Rows from block 2, named by matrix and row number. Rows with one number belong to one neuron. Each number is 128 + 24 x the weight over its row's rms, rounded and kept within 0 to 255. All counts start at 0. Numbers have three digits each. After the name is the row's rms in percent of the matrix's.
# gate: MLP gate (model.blocks.2.mlp.gate.weight, 384x192), inputs 96-191
# fc1: MLP up (model.blocks.2.mlp.fc1.weight, 384x192), inputs 96-191
# fc2: MLP down (model.blocks.2.mlp.fc2.weight, 192x384, transposed), outputs 96-191
gate.326 081:107143133111137124155130159108141104163101136104135112139156106121179120108104139142124104112160122121094126082124154152112133129130109112165110169104101101155155127190104099140142150131074143144120137145100093096120126120122129137129147109107104155086127139138134062152097127127115163170
gate.327 089:099131105110142128150106128181179148096157111105110127186116129142102135114163124156103118147086140135151123119128161158151087134114139163109067080145112134117101103101163163113144115100121102105139128148115092130100093117108203141170115123126171129145164137105107153103136110125170122137
gate.328 070:134088109135159112104139130087158137113138159160100125132139177131148112122171158103168128123120106114126144130133130147109095103122098089138131145125153131156121152151152140162133043189117132161099135108127097128094126113144150119170110121164168109132151093159154153127116153144115151142
gate.329 091:093134123118149129156140141114133167118122086118083083122141150168095105133163131125134117122147076126156098124161154123137125113141124128101087128114147128166113127165120155135105136152083118149182099083134100136135131121134150098163121125171139108137150122128137142101133074126080169125
gate.330 030:123118099114120145116147153087128135100110133159137133131145133138098124169106142111124136117093107129094117096126140160144111129111100136125198146128148125153165132113055111110110098130112153115118138137103131128172121089112145115138086110156094118115172111137139106099069124147159139145
gate.331 081:115136103167153132093079079131095109151120107156105105099147141124127131119121108149182110121109112119181101156123121115132136097149147118146136138155121123139109092143175130121088120117076147161102110100154134133156184178151080165141137130119151151084127115108157109129119100127108128146
gate.332 121:131145145126140158154108137147118101152127137129111118127144147095140121108112149134148106118115152155137174117148123127160113147096109111140150126121116151169170100159151128122137079102135130096118154128104115117132178127134091135185118109108126153113122120160139064099103131147153169145
gate.333 076:127132170098104177188105144156133148121129109106133096123149137128078136161105133164148131111102122145195142172171099098116127110084124149139139118123146111115159118104168147108121083132128128107133112152112155141152092123163088117132074135103145100089129118123137143107133101073158122148
gate.334 036:099125125164092102139158137130127124157101134088128094120145114123152143152070139127157142156144119126126119133169131123142161092109140164151157088140103182121107134154081133146137166143133110120134125162147131140121113172114103148091145125147112129144128146089121149105120106117129090106
gate.335 116:118115115139140082160132134140110171152097125153117129129111077124122122142106121150139111127152121137152114136157134085132137109121085155143128161123092140128148134138174130044148087127095153133107108140106158174157085136120191096132112079141156144134149119082141170111150136117115124105
gate.336 135:103154128134147138147100141105107122072112141129143131123129123136152108140115122152103107144118103141155125167141135165175113071106144130104100120147100115122140118139112122130119133124117149144118166119123124138127121086152133201182184127108147162159105114177161146124106140139108115190
gate.337 083:116110150098101116090130091110156102124116151134177153151118105122127117115106151114133144124120154143136108126117122106140113142154108118114186107129151098085176180093133096179120147142159161109114165124110120145155118078100081162113097101133105090165171119191148140133065134129097127144
gate.338 092:112133123136115114113130148140151126191116126123170098085118072128151129142155161146123130109165094106180123102172118118117111127108125144119158133087121142124143158160177141161071109133115123130123078109119114159110060130118129139140101131147134096138151138140125154115154108124133104092
gate.339 112:046120132166124135121141112141156106134139154157046115145169150140126141127102132123151119148143139156075115136131095100140151121135164080127100139130152131161095050137107131095164126094103102142130141140120121145110128169166135121147126174116124143108149088137148106127111121083114141133
gate.340 100:073120057127151145131120128121164167126111146096144171106098162089118100108150115131116092129139105119144158166139116116124126158134073128087105136110152095146121107125136169144151115108147154106154141142162169105141127093133142117093147155110161120093115111135128159145115129103133116112
gate.341 107:125114143126206136106090077097152143173111134124124125090137114123143102151161161111147135123167098119114142115133115119140123129131097143121115107126171113130094083157210160114134137132088146102167097121122117118115159134116069125132130114129127099101133071143121119112126080138092139122
gate.342 024:135142114152156151116109115151149132106146120128076162088132146115107129140110109142117103154135146119156129148084179120149178137096119082103184139129089130120149154128093098156158128123138129152148129106106140171165157123184124152104119111133129136173155131098123158102096141101153116141
gate.343 115:128123100130167171129098161136135103071155150126154120182106156150126127084140128184120088094070127153105093135096126106167114116107133106099105125171133127122128136111140135124102136145155143091091138120144133159112131087164109122116166158095141125115123120139136131144091141127124140117
gate.344 106:092115139148134106157183148139143134121149121139162152128138139156128108148156163132137125110105137111153150128149117108170165084125105111105177125154119100085156123144165132152069114175110159138103103134119129138105095127134166123109149150131121077102134124098137086134148127132121141119
gate.345 066:107105098107122062067115115124140135145133118122112096157135115121154107123148140123136111107119147110182170133079129093186175137130146106122138108122099145181092139118116143157121131088144120155149138180126138151123118120122142183060128144115128125136181089133122131132086129126150110138
gate.346 104:117120135084144129152127099108109145108108127126097120096151118124132144161116140161125134124119135136141101174138090123099156118099106115103142151115137152120162100114136127083132114140144143133142189117081157168154156151103082160167123127124094110158125113108129162120126136107076093129
gate.347 121:068144142138138102127126123161185146138141154150087142158154080168144081121152129113119165162128125140086123104130147142131087153130153150117144124110146136124134085113142124114128152097097092122140116135125119156135124121089127163153106095123142091152195092154125114096136099115115117147
fc1.326 076:099111135107154097117161146163136102165123115118093129097113135114186131148162122149124109120136120146142115145130129114101138133114158117128117127123079113133104138182165113183196099142125129153161176157111095129104112153085105129170133128139141172140128104105126115145126163124116122163
fc1.327 086:120143154160142107092116109162132120204128101120157123128106149132161118117091145148162125114118140139151097101086118063157126094150111121120131129146076121094121136125121121151158171091131121141099124147130140163108149090138155149062124143083120115105135113144107149180163152121116110149
fc1.328 062:099104087198167173097105112103160110191120141152118107129102127146143122148120104131161106129167134114101124114140115107130145128100143127139153149121128117145146102121141145131125102103111116098113108168123112142116106139112103128149171143125156158123131097194102085159131101096163127103
fc1.329 089:129131130152163146155151158133156157152080117142141128132107125105133118136088104145106132125114147124149110097140114078171115122147111189135131120132079141178099102123139135104133172061103128163125130112146119144143114121141197119165129104092127120140124132148117092151145185156127153168
fc1.330 033:127089107138144178100166139147126125142115141141128168134114152117109136153146134123126111127126138139158153166152132141110138101136134123116181064129123124136146185090107148168100130122145109093123127147149120174105081107131141146159099115163145136117169120147132141089093124093155106121
fc1.331 080:111110133167128102086115122088120145172111107124120081106129156156170098159155125119144118120117125134121158157164099083138126132097081113108149109170121169110106145130136132148146077147162137129112128085117130151089113137106107133133138156166105102145156121108116104135137156152167104123
fc1.332 127:105140164161107069116161099155158109186142134121114158134163102176141113149144128092125144155179153138117111103142128110091139137133166114141124120112134129078135098167120078136113151143110113154147102139129113142138121163115124150102109112127100116128151133102137100136118110093105134137
fc1.333 074:165129166068072160114122112165123129143136135130101161121124118100097156127143134168120124107057122118140161116117074110120108144118150107105123099143155097130127108098128157091071154137120132150155095112123176107119137144130081113120087157106143114136108130114149148147145126118094119145
fc1.334 036:147114142124180132075090112120159155100118141107181140117153098124077121169155112107098129112170136100093127155113108119151126161141081089094104153121149146117134100089119106150124150096138157142119114121121160127121112137148084114101125138107081144166121135166135091147165123103118116124
fc1.335 117:114108123147140106130122144162114134133124115128102158151077136159113091110104141126149143162099108123146134108180137136114089066128088137144100132151099088130163137171136117098108111136138098154112170154113124157151132118105186126126119113156141132066097136123144191110130168136130124113
fc1.336 146:136105126123127121162158152140169150169122137121160103112097138126097178115101174123161159091138127126095115120124077080116128135139084129148148132141143120143098136108165134113169116120133126137112115119129139132110095152139133070129074122108108097085120141099117101122145137158149148130
fc1.337 083:145114115148124169145150177186111114129101120163092185147103154132107138149078138141138137134121143104120182120097143166111139105112146142164124134134129105162124143092101123151125107103098135137112148164124099152125144105181190128147113131132136142159120142148116128113125193106186100118
fc1.338 078:119160134147138122124123155143141106130137147098126162165084141137109137085182164134123110116089126139152147117127128193109124167125148137143066104158126099155092160085161128141130126120099116133161136127132128082138147151123181119142110182094145103101106137105142152104124111104153139127
fc1.339 115:142158126106137127144109116094136140130116110147126125126141136127120112113116112100133140152146089114135122092150168120132126143124123175140160136099167091148135134142150103128127147130068117106129084135143121159178117122140140094113117115128131105132151090188088135137144151121085107099
fc1.340 104:102118140095123093119095110124140135137109139105117179125138173133129087142137122141154100100141122138144113146078127088116117149135130157146063137123114079115122069166121160092117170111132137128160154119135157115121162113106163122148139110133165140142098141089117148128133110185100133165
fc1.341 116:092134147113127086111115119112144131118116143152110121133155110166137147124131166066151096134112080125142136157158094105182122130122152142085111099165193126117086102134166150121101127149115151119126089094105135134134148127132117112158111143154136094106144111112156119093093079105107181106
fc1.342 025:123137124078163122118129102119182145100151130134109141155141145094111146114129118174120116150098148127095135132146146116141119159122160114090175104132111158128141103140163129095113121116148114132145160135115150103147161127089081130179092095099138183153160134134125108096153148098124094126
fc1.343 119:122187089104120162125058182101139138108125137124139078118120136130119128128091116100105194158118096141129075157126115136140106149168153118135122121121166104113127189133086142138148152119108137109133103113131120142097121094173137128132139127148127090156124167138128120122096103088109134120
fc1.344 105:117144081154118104110151089154122130140116118114116113104095095119207120068088163126121140132121131134145153134173155116143128168159102132146143138132153144110147147138139122166154133139149092107166127150129109153139120111094096125102147103130128156125162092110110127138100135129106099089
fc1.345 066:134159134107101106133128182151122138135111139075102171160117108141104127120155150123110121121099089117186143117106142149143099150109094103110109168107151095156114129119154127131110118167101147131111099072126178149114133125121119141128097148150146102101145127101132168119133133121136080124
fc1.346 108:116152154113133129110099147144133109100148126129121155164113156156156128110131095098082126116129122140105114105120124132145127179139148151116098106153131110102098169126109125124170139132187129146148129133156093071113152141127142126140171136123135124118119153138109124130064098118124137089
fc1.347 103:073123135154099074095144089134158100119141140116085164179140146155106112136107146084148133145135146141089129124151156152135132149156147126169116118136135099117150075142101055089125144074111114136119156175099147115161146137106164141099110130107140099117165106129114170127112125115121149143
fc2.326 079:110112103109128117077142062079171123143110159123138138134123093104130122126138131073178170101145152127145146135095161127086125158105134084148120130142093113134130162117075111143118131133153105112158127115124124105122128148156116162127105114167116135120134119144135144129117131150173111154
fc2.327 088:147118151094103098093121126124116149138133137159129168152107123126146180139095113099112080165132116093098165046141094104119113128092123084154164160139127166124083132134141154118119106128103138183140135137094164120141170129133134097077116130130125142163116106109145107120140148121154124110
fc2.328 074:138127137098098112130133157112118148128134193090138153176120108160118139148163117154116145147099109149089063101126182127122131138110136145154121152081154088113141128149112152157112103125101103080119165114146139114133122072099125094119136113134147113182149086105141157129152136125146117144
fc2.329 084:108127172112129097112127127110126139125139165150102133126126166131128085183144139110122121142130118118168136183137133109127103105101114176116127164160140113114121118170155130133097112154150150103140101093137091118132105123194102102075091120151143109075143124135138107138099148116152122132
fc2.330 026:133124120115136122119155143131123143170124098141171118106108094147159157113133167051152142095135117128108145097136140149120153130082143131100074109167140122147117183130142141164115119125110101044120133122117121112151137104093143138179128158134120111094132118156120109118162123127163121139
fc2.331 079:137120124124101146111106154113133134132075136116122093119139131111104140124131099192155110105135100134099075121118153116151151125120096111132176090120118170148101094134104141144146137106173156123114149119140114165111134127079104134145136119124102116196137107120121150153097167124113138147
fc2.332 123:119142132108135089165157138139167118124135150102107155141179110155155093123093111114111136173136132133134121107123152130138107155093115125141135126118123162126118068147094132129072160145129125134163136134133119121126146156132166148108113099139114082109125131079119102136066091094136143155
fc2.333 066:125141155119119130149139119158127133101134118122125159179134105153149141071096161061117145129124166139166121184158099130136145063146134123110154122097177146121158149109129118139114172153115122129119106134106105150125148135134122114114093139104091127117119138107160183125130107137093102126
fc2.334 038:123160110151109163102080100134122122127146126120131099138098127126153129124161158118142147114118139160166206140138111165156173101129140117091152130152138121139140120113159083082126104142116127132132082119127135138089096172177088130112143132145101149082152115152136105134152132165115118102
fc2.335 109:122119151155133113135149064152147096135158121137112129135130148145118136110126123094128116159129151105138109114133141115114131113089116082101109099125081155121109154148122161118137141161131080136133099156131109089131140156068122145146109133171146158101173141102129135096179090113161126122
fc2.336 142:122127133131137108140105123135107096069161146116132109122153153134070128155164151193102079079115116148098141096115117122138101129152136116135139109202112130110144131083121130127130096103151153094117152123114149140141123108120104157116132126141145111101144153123145094105121143147151167113
fc2.337 077:146104113147156098124164118119120123142128134124118126083131140137113138146112139081145125121152120126095141105099130132130136125113120141116113112181171086110089174119094140174098103131089147073108175097108095111135140105115124135168124116144114086117121109146159109130107135183143190131
fc2.338 081:140135177138145095149111114125115126144110105142098142076124169103126094117114120145104172145178154135130130086131134096184116119136060105137132159154110114122171132150120122153173135092154110121124155141141099103122119123121131128104098121155087125119110153153138143102090122055123173124
fc2.339 112:174136184151164132121158157128077143137119142096121098106127123177099128168150105196122114100165093117138104136146118129138125130125084125149089126149155129130090110130107145147111146133147137178103100123147092122070132133114135104100129135148116119099103176090128115128137123141119130112
fc2.340 105:134170115174154127105134109152122125175114146149101091164120098178149117124166164151146119075137112122121172117167094120154073124144141153091132143128127147129116117151146144132134122114185112146108135158144147197122120137118167116123139113141104149089100143103090089092144086127128138093
fc2.341 110:179146121165130160140119168133117102129114067118129114110113113098119132163134112188134176096105151131112131130117181123133109146107124091110148141160094167141140154105107116164168121108104106123098137140167123095109119136134125136131137138124136174162120191119087116126145147119200099132
fc2.342 025:126075094119126089136148147138130133120105085120091129121143157107114149136103122124117100164118130142109148097149103129128165085107096149147091179130127141112169064154112143123107109121157120183139166184100154150128120160118103112146127102152147165121134115120129163117110141114155099116
fc2.343 115:120134098156103131110187114139123114112139146149136172125145164162128142122134146150138075129154082145108153096136113131159137078124113119099144158147097166164150080121171119079137135111188115109092134160122114151161117138091087139123122147113098146103090082110149144108142135148115135155
fc2.344 103:131155097129113133152135157137141098159111154109184165135133147115169136137110119164109097141147127111082101069103153108135101145107137134148123131109148126093132113125151145161139125109125136104079137168114136175089113114112158178122127161114144103100123097158132112108103117084146142099
fc2.345 064:120119146091095117125129108152144157127078154173095115151120168159108109100164170123131094083151081142169111153132110134102067105107111145132154125106107130125155161116144155094146145123126158141145134106095133161136168078121126153143112133131129139122119097086148210075116158106109088151
fc2.346 105:132114158144123137151103104104100115182102144115118098120140157127147100149132108167130169135121119108149104190171146127118126126161101115142086155124150075106152096150085144120059122099079124139147139110139166151080117124161149137139114116127123105070138149111124098151142118084144112144
fc2.347 109:182109132138102140109119140113090154147119092091137139096093125108134122147132126149136106105089163093144160128111106121117156131146112112082150151119135130138158115176140154114119094151127143149142111120154145067110102137108159103134137164153134122131141131122119146155142162149166103076